From a checkpoint of a small segmentation model: arch unet, held-out accuracy 99%.
Rows from block 6 of a small segmentation model, named by matrix and row number. Each number is 500 + 40 x the weight over its row's rms, rounded and kept within 0 to 999. All counts start at 0. Numbers have three digits each. After the name is the row's rms in percent of the matrix's.
After each channel's rows are labels from the 100 images, of 14976, where the channel reaches its highest value: "colour at peak" is the nearest of a few named colours to the mean colour under the peak; "responds to" is what is common among them. Only what is clearly more common there than usual is listed. The data: rosettes with rotational symmetry. In brackets: how many of the 100, against the usual share in percent.
# conv: 3x3 conv (model.decb.0.0.conv.weight, 128x256x3x3, each kernel summed), inputs 86-171

conv.19 087:466515538549488507510482521491548425536567561461522472473564458504503537477463486434488528497557479563576500538515501429504448493482477442497555461509453473620516534513500500498522523561542440505523440495452513549492506488500508466477508454474500570578512519
colour at peak: black (56 vs 18.7)
responds to: dark (59 vs 14.3); grey (34 vs 14.3)

conv.100 103:455451523572489511541522476550519513517444558449519483529500484494511424533541558495417526477497471452480450481477465526512487492371543512451581482566381512533582481528457476486445473436445518503496473555558533454527533434529499433520482530475503547566472415
colour at peak: grey (51 vs 24.7)
responds to: pinwheel (89 vs 49.8); dark (46 vs 14.3)

conv.17 084:496526484458531506514454509527518547453502483539500470509466486476519480514460518552484515511408476451542510432506510587482540462491487445461521484515471453520509477502522394462490519462504537524547363526478503474464512478405557501456521434496458518460519473
colour at peak: pink (29 vs 3.7)
responds to: pastel (51 vs 14.2)

conv.109 107:484478456490466560519493537478521483490508505487505487522542498466522477527479511518478489507532474509524510472506535496489426484514508485481470448418448504483485399474523513469434480481508451488533488490521510645504479526294412465439504547479448539600482444
colour at peak: grey (50 vs 24.7)
responds to: grey (95 vs 14.3)

conv.26 103:516522510522481462494549501470539507508532500475530493455478497533488484477438519488481491525486499502473494547514390542511574498474475556521532471553456529504512512512494446434498499452529437442541496609455503479480492504608339544508540566497424491632526537
colour at peak: brown (79 vs 38.4)
responds to: earthy (52 vs 14.1); warm (44 vs 13.9)

conv.120 096:512524554549480535475489488490550532546585446532509570502550519469472488482493469510601533455488508536476508527519503480593547543452497421438519467556522439475505581460467531470466473500493561567547474423591519527558466513464437498530482503492532548383518500
colour at peak: grey (53 vs 24.7)
responds to: vivid (33 vs 14.7)

conv.1 104:447512506449506517539501498520512464496490433523510472490523487512468409510433559536521520545496473511489476541543427536500450408487512500495495474568465487464529607507462505477502460471529525472511456505477486461443484508576382509567483610505510505562459495
colour at peak: black (55 vs 18.7)
responds to: dark (70 vs 14.3)

conv.23 109:504540538538505472516559483475536504506505501525543505516463478532494555479486509467500502461478508521467452488552403536449565549508518450472450424517520513484492561514537591481431484511511529464533462532506495477495527502482426525415484470478487531530464495
colour at peak: grey (52 vs 24.7)
responds to: grey (90 vs 14.3)

conv.28 102:450503471542470528427450487527496541525522534534508501552481556509442463489453482421543538568477492542442481508483543522501478487491491576536480432408502539463433539477493466476482464535513543473576439560434465522477458484549477512463501575513612472435546518
colour at peak: black (59 vs 18.7)
responds to: vivid (41 vs 14.7)

conv.38 110:503547511497503564461501564528564515440514542573521463557469486499499539520465482508513507505456535480555471477471521514457541486489436514490486487472497503460486510499507524508513489438537500524506614489487518484517515523546563483525435518495543606553449520
colour at peak: pink (27 vs 3.7)
responds to: pastel (76 vs 14.2)

conv.105 107:475450495445466498486492474549559498411459523499496539472481553503500495469480484485529469541541499500462491528536472476521546528499457577523424522514490515628521595502502450394511473472526482443530507476509558626506406526500483512599473400537460485510519478
colour at peak: grey (56 vs 24.7)
responds to: dark (74 vs 14.3)

conv.119 122:500497479452490535506496496520508452506517537498494491481522501472481481524469516521513497475574503503536536491507534481502475550464548479485474465474457447498450423481499423497522501501481441507513516485567492560515522506398514473386499499498528508597502488
colour at peak: grey (57 vs 24.7)
responds to: grey (100 vs 14.3)

conv.74 101:495516483524514510478505498460539479508450552527547520522519462535487656449554477458420504442573525521515439487543443512455525493466434406540568435482491485521509406496465558468554515466534468497494533563475513493482508457510553523399533416473537540583498498
colour at peak: grey (55 vs 24.7)
responds to: grey (90 vs 14.3)

conv.102 109:494514502468512482488566544518553501508523521440534471490459502506499518481495493456452487527546525552486477470508453514470548476513493386515494428441499475480481472511522494553517476495505507490535529430490509524513476549403526506497497406533477435332511525
colour at peak: black (41 vs 18.7)
responds to: grey (37 vs 14.3); dark (34 vs 14.3)

conv.127 087:518481504554464569465492485487477495579541537452511478562529519525532518523481576466471470453467431529488485474532512548481482503482426481409500500569509547408499543520502422517502491479472489495502522446538503435494452485477466458516431455546461566583380488
colour at peak: brown (63 vs 38.4)
responds to: warm (69 vs 13.9)

conv.106 099:576513513497484537533455454494486427497473522484476507467420510536480503533490502482457506479518464563449495539542522435533473486552422520438462501500404600544559508493543375525497479436560496456514513460489442490470553507471515546545521551512483525520510387
colour at peak: grey (54 vs 24.7)
responds to: dark (51 vs 14.3)

conv.93 099:478453521502495461547557483466463483505458501417491496476479532486485531510519540477470464516586465509438454536549479537477445497464539475471508482488512513347474455526540443570453515506483575530532349503485518477493529501418564509505574338509561504410474426
colour at peak: black (56 vs 18.7)
responds to: dark (75 vs 14.3)